A small image classifier, trained from scratch.
Data: trained on simulated grey scan slices of phantoms with and without marks, 12.3 epochs.
Rows from block 5 of a small image classifier, named by matrix and row number. Rows with one number within an expert belong to one neuron, the router's apart. Each number is 128 + 32 x the weight over its row's rms, rounded and kept within 0 to 255. All counts start at 0. Numbers have three digits each.
After each expert's rows are labels from the 100 images, of 14848, where the router gives the expert most weight on average: "peak on" is the class under the peak. Only what is clearly more common there than usual is listed. The data: simulated grey scan slices of phantoms with and without marks.
# router: slot weights (model.blocks.5.mlp.router.weight, 16x160, trained with AdamW), inputs 80-159
# up: expert up (model.blocks.5.mlp.up, 16x32x160), inputs 80-159
# down: expert down (model.blocks.5.mlp.down, 16x160x32, transposed), outputs 80-159

# expert 12
router.12:113163112098145136156167089094169177110122113113187152136139104198147164101147082148124108074127138142104077195126152102112090148123114113146073182096147154155070189112110145159116175107116110070097113076128163124153145178158145139172075162
up.5:149179136126143099140134103161174100119153074131067119099097162130099156145135117171088086046145138110166107173131127151107097167147129117142134180071077085140160107180058100123141171130077156136120132084099107145106095164129132110149164096
down.5:108102093133098107150180064101150096126077161178142092094145114131148115118111097163106204051043104142151170127141152109129124102100142128099125096113146146096089152129120114146097123162091121130135120134142131103156186145100130138131054099
up.6:129165080147130146104121053115019086157117064157094114112132112110108119131163125102140159077129063115108186082181137123130154155080105150144117117135101135153141126075145141156121076161109104092134154094148137109118118131104158167122110134
down.6:136149138121138119171107151154124131112162155074112166131147152113082153122090166073151115041120152152139140113082147098173133096107109096137146169144113103135151117147108179157176165099135149113100063149125093149142076099152145156145159119
peak on: air

# expert 2
router.2:097121146133161141129157082120132155081135138147141174110119160087087164134147081177080123098123145145121150150157110079168066172138187164142158171172119155120139123120117112091119099135069178185157089156162118107082190173174146115129126188
up.15:152108110147146140103124129134102118093114167131066133183131099142141131112179091146108057106137143121133105117118136129105123162089160136100146146112110132103121064083138112062092088120070125205102129111160147170124158164180152146134149115
down.15:140079105144120151134135036141151210147129156078164151132133125128143118148094131144160183106085113099072084126169134170119126171107116137128118084124146144110140177155113153221081140134200102120151074127135085140137134109065167188125141144
up.16:154124124124095142107092119154138147127126155113116075185121172193179085075110123105156149073150147139108126173170132129153152129148111107131108116153085148110127117087146120148150160122130125196167154149143166166102124151073099117158036167
down.16:106114141111180111113125150154137156126143132100098127087110094170095174128081110189142096164084178149133123156107135151099119170143107105139099132121130106210130116127111182070069115126142117129142111110076071104149173094179118151098096144
peak on: soft tissue

# expert 6
router.6:157072116148084129138146065054113114114087125107130110070174073092093140157181091072177175136114146084112109110198115154142124180134130208148117125116200164145092133141158133168127102102152137113148095125098126096123114173097157184077134120
up.5:120147089127108122120134070115130097130139121108117070088140095153162063073157071114121146139123163072151128119103138134113124107142129155132080125155202112120097109171095192153105131113150131097142129053133090127082125206096166171108173075
down.5:123164096104102129213131060128100089099117107160131124121184152140099204115128136153174121159182140135170094072070162129136127149141158147177131153146109085108165115143137179086195116145103143146134095101154083135107081135166140110140138119
up.6:112126112197180128131118146207116128124145127100142124136143091147094146085056102174084109149111144094113092209153125133103105127132141126099208132129114099126132087108113151162102098102165098107195137090137134152138204111143142154173077080
down.6:064095098135127121127115119131135255158115153042141079080118105107096100132165079112125137211111167112125128141109177183140129145155103156094142105188165158055171181150127121132143135115162066134109227137112103139110178091080085116126056147
peak on: organ; bone

# expert 3
router.3:144141094093130122064109141042109104159102170110111057104124167107158083110138149191110174066092188141101134112161075176168109160162132139143170117131134128111154078114137133068104097151131089130116140114103122132107154146116128174135064098
up.5:123116157137122150171195092087077101152117110132117147185090152142099109138093098151115084106094089155120152099089134128130149150206117165144132138135140152169120118099072135076098078077116127137119154182115106136102085120153093153097103121
down.5:134136162095130075123127069148117063136095153147178135092131125126121159157134087100094121124142180097142157150175139100179140094069108117125084139121155179085130130097115175087197067156168096136125100101153141124165029140135129159094128139
up.6:118148124219101125103149087120125172162102137114181061086167178171123088154114111146163149124119131134128142142166174142114123096104126145152136103145164214066088148145095126169073129142132120142134111074163162149137176109108155146135097071
down.6:129150137114169057213117134168112178112190106120133168137118075131126189087130108140126087151125110142166095150137104117182128139138122118084184190109115138149115108094139104151201154084143128116142086153123103119144110163180067128137131154
peak on: air

# expert 0
router.0:123137166175108131094106118151094127082155156192147117068151140170111115127168105153065098107119126117189127139169140126105117151063098122118073150095158155125082109128172108110153099118089129102111080087165144122146178195134128119136155100
up.5:164101107151123137116147155113161124108123130083143167125121082156145105100086109128153155066146125117148118094148147187147143154149104055140113129088120097206118150132104142127069143125160121132149101191116148145109116135129119178084097126
down.5:108118149121166108064107102160194151191118147095068121107160136079097081111132193172129121158138160126059163121134145134127128175115122102134062128120105152078131134145179175129068096143114119118112135151124128138074157145095148170092187167
up.6:175081112170106117087145111163075102131123098164140105113140091149135098111100173123163180113106045127177171093158117130128141156089119106135097120135135137139128137111150125172114131140097135142127174108155176128111116175146130141128068132
down.6:128124082152142110129135110105075190123165202088157098147143074165117094115141166126160150034178089126143146065169122080133117149103148149158153141120129146244138123092118171132123106071154114114123076138137135146127125125123149128098064127
peak on: soft tissue

# expert 10
router.10:113151182158079143119129132138144136100112072146132182089109082160149190120144174069132130113108076087155069129121079080109104151139080127136134110027084131164164128103106150106103169130083134146151131081177159156103084165154081101112170132
up.5:122137145178109122128049101140173200121109162109128095160080114153134195145146097118088141138161103092119137154140176156122140116131131189114124103082138168111155109108179174190113147137174099152100159124149173176126186094034091102116075166
down.5:138181153151181156137107096128133064146106130144147148166122115128114171123138169170196120134142143151105157139068112075197115137111130096105142106118137105128138186110155136097110118118069072131137071111104120136133093181176146154146255137
up.6:114145136118105136109198087079169167130039160114117074121143142168148087070119077069151102131114073091157106162150126123139104079102094158076110141110154144123158077125118133103118158145139104117129151109126102139142164111060167075125153151
down.6:127158143147134092142120143155172113148130100149052137178117153103080134127128070143151114166187184124071127127087158119103169142106151098129118123110177149104134129172132118128126078132156131163141132090124123098129186089181125141120165147
peak on: organ

# expert 8
router.8:161120113132126116135100078157136134172136114093186081160162117142147183091129101124135117062097085115084150110128171181161160129149147080071183106110138120125196106085146155103090174155194081148141113140145165132156093094080105107109057167
up.5:079142160161173102168136162123162152091174141152126173139156143091140181169094130131109124123120185154118142148129108098105132120070166056080130153102100093151113102145062075087170168092139163124148157160095150128117121087179143130151164182
down.5:163179146120148059139119107134089056112099169180193122130088126155157165104156152156159122089107130146093120159130101081088147143121099121110114165122079192181135112095118143067149105060086107155103078121117140127114114159105117188135179137
up.6:163116116078166102121147088169152136134124141157074084079177124130086062120147125128139092130144111116053147125097147134116099098117119102137145144151130159115110146145114186109111141095140115065076113180131085154084169166160138167128129117
down.6:089121131129137050143125087155147214150101128121140097163116118091105043149124107085103102151092151115087110107190161134104122123128120104149180124156114124152085130150153117166126120115153104138100175115100179127121161127110134123089000119
peak on: organ

# expert 9
router.9:099136077153140159112142089153155179134126150115088079156104115144115071181132127169121066155123155097142090190124161134146086147128131077057140147183113159125131097097168095138101105099147123160137110114127192173151191096127087139168045144
up.15:174128173154176163169170130087155180149097155131197119149137131153160150142166101147070142112109089139100071182152141114170125108108144115131155117150163176153101123105172135077123115092194087082107151132150109163125157105124090094109139148
down.15:160116111107106139199101126156085114098120195127185115092090167150124083111099157150140171172151147121183102132119094160135151138121169111174186122132174081137120111122136154134145143105141102125121083105156165106147132113141173119135123130
up.16:099069113099100061146136150126138194171158143122131170159100161095109097070151140062131132118160109117091117063133136100071109043103047146132120083116166123097095169131122155160112137141185078120106110146207164142161103141156073119123133050
down.16:184109106135169145100148135131103090132168099119200148122126112124130172086148113182170170162116128115148124102160125179121140139119182142132193106184115089088165134064101106097113108067099120154146102119117066140160161112122138111133143132
peak on: soft tissue

# expert 4
router.4:138115105210148100148145114075130158139172153142114095126125104148126118181126141073079118066135132176117082171108131159188151154104077079166116101081163103129113139162171132156149147151105177120106065146104105192120096120132091133121124144
up.15:157151071103095101089137122137124127158145205086064020141116156090132072153163154192139111068124110174143159154114176160155143118133089129048140137156105126150139079116172137141105129152128132125131141171107191142117153143080188147112092116
down.15:114116158147112112146122121125120251120095161121115058090086122114104113149131116155136019137051122145092162127128134132119127173144120137120079123158055241086103113121136102140178151119157112119139139149146134143120111119120119092146106134
up.16:126147108128107128127092078176138104143092074181108179134151112093126089102162134113096117125104120142067145141125119105156133173098099150129111170174113178119161100068133180142089130108137096138179149092154180115133196116085164155159102113
down.16:087113135154087078106174150139147135135099102125069171096120153142166134148121107149113145086116151134147145114100160111179130118109083149113137086126111113034073122172149128108100093159163136152173094086129116106147177105123167093114090112
peak on: air

# expert 11
router.11:173134202138189096139119166109194156077078136153159151123186118175128185189164154089131156145120100077138077143137113104134152125108147153178076112079151160169120175108140179114128078072114106096134133116099118124133129133144138143119112155
up.5:118143132151074181165109138128142163075125107173154153107151080102121193221123178070128152117111097117096124119146158196131138062111124146139138138183078178109116142165145119150135085149101165107095096092154107103093145059072137093126237155
down.5:091115108128130092164141118063151149176180133093126089131123139175118072107129101117119144135151154130192154098100151190156121116139131124129125120122184122136094104142099126111178197173170097152136086157115128164083159066115139117122122128
up.6:137103163113166131160149105105022123122133153182099110101178110111123114064203182119112117134097098120160230080118122127121166175075157057157156140079113119151109137165090109121112059105055135158134141138180134149149128131176143102143170148
down.6:047104121147113128113140151127135145074132108155176101127156140141122109112132063147127068153064100123126143147157122176191105202114147149039209141142122160149101105099152066171126145204069102135116128133138126140121146172128113132154179129
peak on: lung or cavity; organ

# expert 15
router.15:100171129154207112177144081134170181122173134118110122112150075122092190187107083111136151095149092115120142164159141125190116111121170149101164079097064130164167156088136098137117114159153138088187148133138070181125170066077090074117128141
up.5:167089134126122148157115147088134174164098153079140072138211055107097110102169124116052197136150124113125150053169109095165116155084118130084140082130138175163124167096076147168114132135143103092131128147155177122128157150067092150080108145
down.5:144117114094146135148127183101174202096186092108130121140140129124147073099134121176132060178028176135136125146048108154077132177159164159072169126136138102120131052129119111114113143102143144148125144134125159087158154128161125142117070099
up.6:142185099197154123138082119129050104175121144159195159152063069138179158129104143054124128113129135166109139102109145118119144107089098103078157064156082151147140088118105127112121110113076105164112138175149134108130111143149114111144078154
down.6:147133131128113146204102151098094031152177111182162168088108143095122182104136124098124120182099124128106133129107147104157117110096088094103086127097103103124085184111142121121178093165179122098117139142075132132155081169150142093125241105
peak on: soft tissue

# expert 7
router.7:131092121122137100066183166145093169085159105119154118123156088201119134143109135185117168084127106147155116129134100219140135135193141077169140068164172156184094138134148167156145151122157134111130131113088160153089123193076109161062120062
up.5:146098115165141168139154139119115158145117107136068134130127127097119097183145096138200162151136116100076079122137108168182106180081117096118207121205118103152125077155147143149073123096097130140160161148088182120192184109184140181096154153
down.5:159121086167071146102135134130187231155077127166145068122121158115123132106113170093181135144096155132113107143100140215141132095119037145125172154137098131055110134156120131156104136136128122145099201080153108099077164116134128092126050114
up.6:109119071087125127102102096112080086086173121127134083096145103085068116090143108174196160135185092107167115180123146115194157149156126179121083112169107073113124122129137136152166130171141103120126106156110128109132146136079166157101138099
down.6:122150127126113137165180163097070151106118122122068125100132153124145141101120103054148172121075096131139153134095122025142143133106120135143179113121139121091061119116115153153118160072190153135123082145135108124132114174160140094133168117
peak on: soft tissue

# expert 1
router.1:092088104145071114100103068144119178146091146116120110074123145141124139097144153154137164153105118138154133184109185144131105101141081110110099164064161123137078154143070162163155133121108202140131099130067138063107170091146163123094123131
up.5:141118147093179141104155092148100100103160120116090113149158193124150171095190090130151125081146122129139111125140121095158114073112119201156120146169163132127126139074155096128147158117122116159137108159120155109147099191143092130157069112
down.5:142101166156116153080152152200203088100087141177115137156138150113139089087066046120128114181105149130124136162070169170185125130134082141088078105117135138122118205136130079135162082143103139109124082083083161149109153091174104136135154127
up.6:132158132147140128112121136116193147093136154097127071140096107115131109173107076104090121156126150118116077146142107159107116099149126133108111114129083147105190083124160146118146042147143108156160134172142163211086144095051085114149095152
down.6:135159104104164135156145092139197255158169111062061118095124141135115196142108111175156130170085191136145116137093115180077132180156128131215114151151119141078151065153126178101119118132131166131142126125119086125087124077109141112108070140
peak on: air